Weights of a small contrastive image-text model.
Model: 5.44M parameters, 64-pixel images, encoder arch vit, encoder norm layernorm, encoder activation silu, encoder patch size [8, 8], encoder layers 12, encoder width 192, text encoder width 128, text encoder layers 6, text encoder norm layernorm.
Rows from block 4 of the image encoder of a small contrastive image-text model, named by matrix and row number. Rows with one number belong to one neuron. Each number is 200 + 40 x the weight over its row's rms, rounded and kept within 0 to 999. All counts start at 0.
After each neuron's rows are labels from the 100 images, of 14848, where the neuron reaches its highest value: "colour at peak" is the nearest of a few named colours to the mean colour under the peak; "lies over" is the class under the peak. Only what is clearly more common there than usual is listed. The data: simulated grey scan slices of phantoms with and without marks.
# fc1: MLP up (encoder.blocks.4.mlp.fc1.weight, 384x192), inputs 0-191
# fc2: MLP down (encoder.blocks.4.mlp.fc2.weight, 192x384, transposed), outputs 0-191

fc1.142,161,232,164,203,248,153,189,229,186,181,179,137,147,292,238,110,193,158,220,261,189,203,155,180,142,172,151,154,92,185,227,210,224,222,199,183,270,239,235,237,191,158,177,205,199,141,227,219,230,210,260,120,213,171,189,210,201,196,274,204,244,183,197,184,160,221,174,178,210,205,161,228,245,188,209,295,230,195,223,244,276,195,126,191,207,226,145,178,230,180,173,195,201,162,187,191,274,233,184,217,191,216,225,116,276,236,154,185,263,187,249,203,204,203,150,229,184,248,194,216,239,169,170,144,271,232,210,104,219,181,174,231,244,164,167,135,259,110,199,103,202,244,186,182,170,222,200,157,249,202,144,249,207,178,176,150,175,176,157,174,175,243,283,160,196,193,276,201,207,216,167,247,182,176,178,145,245,189,251,228,179,223,195,162,241,286,214,206,259,135,234,242
fc2.142,228,183,97,248,207,238,210,196,230,202,248,144,201,184,243,182,243,158,230,179,227,151,321,278,149,199,229,154,230,182,196,215,264,186,230,206,205,213,215,174,162,207,134,162,244,151,230,195,231,155,179,216,107,247,201,163,279,239,154,245,191,265,135,227,202,160,224,164,235,165,145,151,141,188,238,224,234,142,241,221,153,170,120,239,176,212,252,218,189,197,146,152,216,205,252,159,207,222,167,231,224,183,192,175,185,179,155,203,199,193,206,252,172,126,178,153,109,215,241,162,192,157,207,153,203,182,243,271,203,229,246,221,188,211,137,220,205,232,197,172,275,192,155,163,139,228,202,239,269,213,201,159,184,193,206,171,158,188,336,194,143,176,208,186,224,175,148,224,166,237,268,159,173,188,242,183,234,215,262,205,232,182,163,184,216,234,270,184,276,254,223,141
colour at peak: grey
lies over: organ

fc1.194,275,188,170,241,132,219,217,273,205,191,283,181,220,240,187,253,200,156,168,215,138,197,213,165,186,199,213,169,224,169,207,234,183,252,224,273,200,247,204,223,186,214,168,237,142,188,144,193,160,212,149,219,218,257,248,166,190,240,172,258,204,221,256,196,183,220,203,281,202,234,160,189,170,182,207,265,198,177,190,182,229,202,206,242,195,175,175,231,227,168,205,211,228,125,202,231,172,289,209,154,307,236,235,111,249,224,150,204,219,196,137,266,200,253,198,179,212,132,165,232,230,162,245,181,264,176,171,244,172,153,145,190,164,212,96,201,194,190,216,216,190,167,129,204,202,209,207,196,221,180,214,61,152,220,237,161,236,204,222,239,140,262,218,210,256,193,188,173,182,254,169,123,140,176,218,153,238,221,206,153,275,270,222,145,267,170,275,156,182,208,272,171
fc2.194,203,240,130,214,185,220,169,205,277,209,142,225,153,167,178,239,192,219,224,219,260,114,164,216,245,172,222,154,267,235,229,182,174,174,244,206,281,169,208,192,174,192,177,199,244,173,164,99,159,197,183,196,174,185,240,177,170,185,245,222,187,173,225,135,196,163,187,231,233,120,195,222,232,225,291,157,152,247,218,242,247,171,215,107,245,179,164,155,143,234,254,265,260,159,232,234,260,139,181,272,111,211,209,200,173,150,153,239,215,216,255,144,256,184,161,167,219,248,207,230,222,264,167,184,231,185,200,220,217,254,167,264,170,232,195,199,175,288,221,218,245,246,222,239,202,198,123,149,178,245,201,237,217,227,173,221,233,174,197,153,157,191,161,215,122,256,167,141,168,234,234,213,198,222,201,275,177,170,233,227,164,162,227,160,250,224,158,147,255,112,167,208
colour at peak: black
lies over: air

fc1.334,167,186,189,319,227,232,165,199,180,197,273,245,169,156,244,135,234,162,185,229,191,167,171,220,183,200,156,221,168,154,234,232,195,153,188,249,142,191,168,232,122,233,252,234,163,187,153,208,241,184,222,229,198,255,197,301,166,278,185,246,263,203,115,272,231,171,254,135,172,186,220,152,226,278,253,200,186,220,284,198,199,239,190,157,152,229,192,133,241,267,174,109,240,241,190,215,269,171,178,211,154,235,234,206,232,144,170,224,207,188,174,215,166,134,265,154,163,251,234,226,190,226,291,194,195,227,214,193,222,275,177,221,233,176,285,275,220,171,182,224,141,173,217,199,153,181,250,248,165,248,142,177,168,223,222,181,163,242,208,195,201,220,182,214,167,227,197,158,208,140,219,142,219,120,167,184,246,260,226,201,234,249,261,200,187,206,226,163,191,227,199,183
fc2.334,167,207,246,204,187,304,235,220,193,244,167,235,230,211,146,202,267,199,201,227,213,180,131,204,290,243,194,178,203,197,178,270,239,192,172,181,203,208,216,229,277,190,209,188,212,247,238,223,195,211,182,196,173,212,174,231,241,195,250,234,253,217,275,117,207,208,237,252,162,199,248,224,248,240,209,174,129,249,298,229,130,189,165,232,237,252,180,187,215,245,146,168,176,220,188,173,181,198,207,243,211,235,173,204,199,208,248,166,204,179,118,286,185,173,186,237,165,145,195,101,244,177,151,195,320,143,169,192,238,199,143,151,163,162,177,199,213,196,220,181,263,169,233,167,177,191,187,239,179,241,152,188,228,197,240,141,178,159,211,210,113,118,106,189,180,179,183,218,258,202,194,218,119,232,168,208,200,263,158,199,183,211,126,190,270,260,176,183,205,115,237,140
colour at peak: white
lies over: bone

fc1.179,146,223,291,274,119,254,156,162,158,277,172,132,253,231,202,230,263,130,221,161,158,138,173,197,203,189,219,202,239,161,230,231,171,164,149,223,193,224,246,160,227,154,219,201,179,227,212,242,214,253,195,202,253,200,170,162,120,244,216,217,189,187,147,160,237,248,199,147,197,214,210,167,224,170,169,110,220,315,222,241,254,236,197,203,153,201,66,237,202,195,175,177,115,201,186,302,157,175,229,132,200,220,210,241,120,123,204,172,160,193,192,200,205,205,199,198,256,220,223,158,226,164,210,122,213,266,184,238,235,197,268,279,172,225,201,153,221,145,198,168,257,209,216,230,214,179,245,128,195,208,191,190,216,176,205,148,178,258,246,164,207,194,211,197,263,220,188,262,143,162,152,213,233,198,186,168,183,249,213,153,220,199,189,265,231,196,204,168,180,217,187,189
fc2.179,205,195,171,302,197,247,200,147,202,195,236,182,241,246,190,203,169,203,258,178,127,168,195,163,153,187,146,182,163,148,187,173,198,164,256,171,215,188,187,232,190,184,164,272,194,222,246,194,171,155,233,159,135,195,226,268,194,158,88,184,254,213,199,257,258,169,174,131,255,207,163,175,247,181,146,244,222,218,180,190,136,143,171,279,197,174,138,246,204,242,182,199,210,201,251,211,227,219,209,231,199,186,179,195,226,236,187,198,251,253,199,268,158,245,194,184,200,169,155,179,258,188,197,166,294,226,222,150,239,247,250,245,135,264,250,194,165,200,201,199,240,234,161,103,195,212,192,228,245,167,201,219,172,204,204,238,207,236,240,137,267,198,220,169,268,157,185,110,193,148,79,197,125,228,151,196,196,204,231,202,158,254,166,241,274,148,127,206,206,217,206,259
colour at peak: black
lies over: air

fc1.186,222,192,200,178,261,243,167,141,163,203,279,254,198,206,188,218,166,214,125,190,258,234,227,210,149,233,205,265,261,208,232,204,179,102,178,220,139,187,214,107,166,176,195,206,204,224,223,160,209,214,246,132,134,235,223,122,152,278,129,186,199,258,198,255,222,208,207,179,210,116,225,147,244,206,158,251,164,226,256,253,166,261,212,168,246,215,215,180,182,220,187,163,183,205,207,168,226,241,165,161,230,166,184,221,186,214,192,228,287,232,241,176,166,240,201,275,242,181,204,249,170,203,187,207,142,199,213,217,161,206,151,178,219,173,205,159,224,200,185,293,223,136,185,207,115,210,275,244,265,239,161,115,223,167,204,220,262,162,214,190,227,251,258,182,159,187,199,151,133,238,257,199,223,235,170,140,146,226,257,195,232,183,209,144,249,226,318,184,236,175,195,194
fc2.186,247,223,114,198,159,213,206,205,222,199,184,213,154,196,232,165,239,201,190,168,164,253,230,200,313,238,171,195,183,244,165,181,200,201,209,176,96,199,152,193,174,122,289,192,182,139,224,179,264,244,191,172,241,187,177,135,282,276,239,191,188,211,195,203,171,157,239,223,183,252,207,275,186,165,189,224,213,223,166,166,266,176,218,255,197,162,221,196,160,189,197,223,215,198,256,190,215,159,196,273,187,222,233,107,262,161,148,194,160,166,198,221,135,125,145,212,225,228,212,218,231,169,174,255,244,159,170,157,167,235,286,205,137,184,118,256,207,273,242,202,243,132,171,239,199,174,265,235,220,281,179,248,165,204,188,133,128,153,163,228,227,166,187,149,253,209,207,179,209,205,189,215,215,209,185,226,282,156,234,156,207,286,193,247,182,177,122,167,171,207,186,177
colour at peak: black
lies over: air

fc1.19,185,236,281,209,149,267,175,201,133,226,171,194,228,193,232,215,208,253,167,230,129,131,173,202,254,210,227,267,214,141,230,195,211,127,235,279,207,195,249,191,194,259,140,204,187,179,135,172,191,130,204,177,217,199,166,246,211,180,204,240,228,223,166,194,230,178,202,195,221,206,220,104,159,168,163,178,152,229,248,188,180,274,206,254,165,304,214,189,158,235,221,177,192,197,226,177,210,218,252,222,195,246,225,201,197,126,185,169,198,240,204,230,254,155,210,139,176,174,178,191,103,249,216,117,175,171,187,187,202,223,188,230,226,145,237,182,204,196,118,120,232,185,165,148,243,156,159,171,177,241,204,156,233,201,179,127,218,251,173,285,131,194,206,188,195,202,128,189,230,211,148,167,186,261,282,157,146,204,193,209,218,186,231,220,150,183,87,234,96,206,266,201
fc2.19,156,218,197,248,135,241,187,232,177,207,221,187,129,225,230,141,212,173,180,115,222,204,173,240,202,171,204,172,163,184,193,207,162,236,136,223,202,187,261,230,212,189,278,209,256,230,148,169,173,273,240,195,241,148,208,144,171,197,184,221,201,168,184,226,188,225,292,309,251,229,194,197,198,208,160,228,221,190,246,203,241,153,248,260,150,233,239,156,207,177,156,206,289,162,216,147,240,188,222,234,113,335,225,161,240,170,235,155,219,194,260,206,247,201,220,153,245,194,148,242,219,172,212,259,177,226,215,181,198,194,246,258,222,190,284,214,181,197,199,202,163,174,177,164,136,256,251,254,219,151,184,197,150,186,203,152,231,166,191,184,289,199,133,208,180,168,239,207,148,183,180,187,162,207,103,182,178,168,253,180,178,324,205,199,171,148,208,247,139,218,183,152
colour at peak: white
lies over: bone

fc1.23,154,211,258,253,199,190,255,197,132,160,212,172,193,198,170,204,195,224,129,161,193,122,180,157,204,291,240,233,220,290,245,197,184,195,194,245,292,212,227,199,162,148,183,221,286,271,210,303,200,152,191,138,239,240,189,217,175,168,192,186,175,220,154,181,204,165,267,162,271,218,269,210,155,90,221,178,153,177,240,179,141,128,193,258,230,196,156,194,197,215,237,205,185,210,183,256,183,201,167,171,208,233,209,230,190,242,217,191,222,188,201,192,137,186,205,173,236,225,251,208,263,153,193,175,176,157,222,230,160,169,210,180,266,173,284,241,214,211,190,214,169,239,161,219,141,186,142,179,202,121,208,147,160,241,222,238,206,206,214,233,124,236,254,166,202,207,163,276,225,176,159,226,209,140,173,128,253,264,175,259,151,212,207,226,184,129,131,182,197,276,204,258
fc2.23,155,288,198,219,211,272,174,206,137,251,223,254,258,240,195,232,156,142,183,112,205,191,270,162,205,189,212,172,187,150,219,189,218,193,206,167,213,227,243,156,208,135,280,210,228,245,256,115,215,182,140,211,268,180,228,180,195,235,228,213,212,173,268,223,146,239,241,212,240,217,189,148,179,213,166,155,206,119,121,180,179,250,223,249,202,184,203,93,178,139,191,191,222,248,228,240,138,163,212,185,171,269,276,231,208,223,188,162,172,217,197,220,160,189,256,148,192,211,137,228,198,244,178,167,148,298,135,203,205,178,177,166,180,134,228,184,147,214,205,232,155,126,209,223,170,195,249,155,239,169,210,161,218,198,200,116,216,206,217,170,134,194,330,180,201,128,172,179,236,206,226,244,215,202,156,229,167,191,212,252,201,213,222,246,248,155,251,213,149,235,237,221
colour at peak: white
lies over: bone

fc1.252,181,283,214,170,257,189,172,197,232,208,147,212,200,165,248,239,132,170,173,221,155,134,151,164,269,248,215,181,180,156,140,156,226,246,142,279,175,190,149,203,152,229,152,162,208,214,225,174,215,168,234,142,184,228,153,175,296,232,195,251,238,192,206,141,126,170,228,249,195,229,171,214,213,160,197,240,200,234,197,208,187,225,197,210,226,189,212,226,228,157,164,184,154,159,155,195,182,195,273,253,207,212,219,214,242,196,192,191,179,207,156,134,222,218,191,209,175,245,249,138,179,138,198,240,188,258,142,219,275,131,277,241,192,151,229,199,204,186,211,239,170,194,229,161,238,277,201,195,228,160,258,202,136,225,112,289,180,293,203,229,222,128,175,217,200,219,227,187,156,135,154,128,157,226,242,280,224,144,185,254,177,149,191,208,316,241,194,222,184,194,222,145
fc2.252,226,206,170,250,247,171,191,181,237,217,206,215,240,253,181,237,232,173,225,244,209,168,165,250,237,215,174,242,160,266,172,180,228,216,165,271,148,128,144,207,224,183,107,142,209,213,176,203,225,183,323,164,172,185,195,233,275,184,150,187,243,214,202,172,209,191,214,264,167,179,229,245,224,192,162,187,210,209,183,200,151,238,145,255,241,238,216,154,228,204,155,183,213,145,185,181,167,194,164,172,183,147,215,267,261,205,121,195,231,212,114,218,247,232,200,247,200,266,190,182,162,272,189,233,106,232,190,183,147,204,304,167,190,175,153,144,206,173,183,131,228,228,208,214,185,200,212,231,269,201,217,220,244,253,152,254,177,200,234,160,161,110,165,124,131,161,177,240,138,228,176,132,214,218,144,238,193,233,132,166,216,193,180,248,209,126,223,199,282,270,213,196
colour at peak: grey
lies over: lung or cavity

fc1.145,242,175,183,196,225,210,230,227,224,175,187,200,195,232,211,123,169,160,221,124,180,158,200,241,205,271,210,273,111,199,258,230,206,227,199,287,233,200,137,181,103,198,178,171,203,216,220,217,169,241,160,143,199,295,193,213,135,234,180,255,207,188,163,147,192,94,258,169,178,204,246,158,228,255,281,176,180,261,231,163,204,218,248,191,161,180,173,250,169,248,154,175,169,164,212,202,224,167,173,208,99,183,248,160,160,218,279,199,200,137,218,211,240,182,291,229,191,211,264,160,121,234,218,179,259,219,145,161,226,222,227,191,286,297,270,255,202,254,128,221,205,170,174,145,220,171,259,187,138,217,200,191,140,198,204,222,189,217,216,246,211,156,186,191,205,203,161,125,198,176,233,272,193,196,167,206,179,205,220,270,155,199,219,224,233,234,239,189,189,203,197,185
fc2.145,163,222,181,213,140,178,145,172,213,225,197,212,280,244,231,178,157,175,170,240,196,259,186,274,179,176,242,185,124,179,163,223,216,223,165,151,220,241,203,252,204,177,154,224,257,232,213,196,149,183,235,188,209,241,168,250,152,197,193,252,211,242,176,218,222,268,251,179,158,205,219,192,89,239,184,156,159,218,182,267,205,168,199,178,202,191,209,234,173,247,187,213,201,182,170,230,210,259,173,182,182,206,201,163,318,167,214,122,257,214,200,244,147,123,207,192,173,164,201,239,207,268,187,225,230,198,136,109,317,173,176,212,178,123,217,228,247,193,172,221,259,206,223,195,157,166,289,264,165,228,192,187,233,221,188,203,215,195,179,140,177,158,247,174,204,217,226,222,121,196,242,245,129,132,250,199,173,182,179,244,189,158,218,241,224,142,168,147,181,208,304,87
colour at peak: white
lies over: bone; organ

fc1.294,135,136,239,215,173,247,118,192,180,171,176,187,194,247,161,121,228,193,230,170,138,266,211,195,220,211,202,203,171,221,275,194,234,250,167,220,200,186,70,221,123,229,185,136,171,178,155,215,244,238,227,189,200,243,120,288,187,220,226,215,215,248,224,183,182,162,199,193,240,186,164,159,201,219,236,218,206,272,205,226,210,225,259,227,176,190,226,243,190,188,214,146,249,202,161,210,270,163,230,163,190,153,208,177,178,225,172,197,234,220,189,173,181,205,251,194,210,206,254,244,144,288,202,220,190,270,256,193,213,194,242,181,128,225,256,317,178,242,218,196,192,201,212,146,126,184,151,230,167,239,183,169,207,145,188,163,267,197,249,271,237,241,252,199,150,117,205,151,159,195,167,218,154,227,330,204,178,125,165,143,206,209,231,247,250,239,188,209,175,151,200,209
fc2.294,191,197,245,268,138,239,172,238,178,135,149,224,128,172,176,293,172,216,153,209,284,138,158,255,234,196,200,202,175,181,227,198,192,213,198,305,226,219,119,184,200,251,112,165,239,258,242,270,141,180,233,249,182,190,220,177,155,198,165,192,161,196,185,152,237,215,198,169,173,197,160,178,192,226,212,249,172,249,231,199,178,133,166,252,141,164,235,157,197,172,162,174,178,206,170,192,263,239,211,192,145,157,206,214,249,176,227,188,204,105,143,160,201,224,178,223,156,160,260,246,168,260,210,256,209,132,202,189,276,194,204,213,230,233,208,166,233,198,179,212,242,230,180,212,183,311,203,175,98,223,220,182,250,167,184,141,151,244,196,258,202,232,195,138,192,261,176,192,229,174,213,272,280,200,215,186,258,211,168,214,195,225,195,149,219,241,148,236,159,207,298,231
colour at peak: white
lies over: bone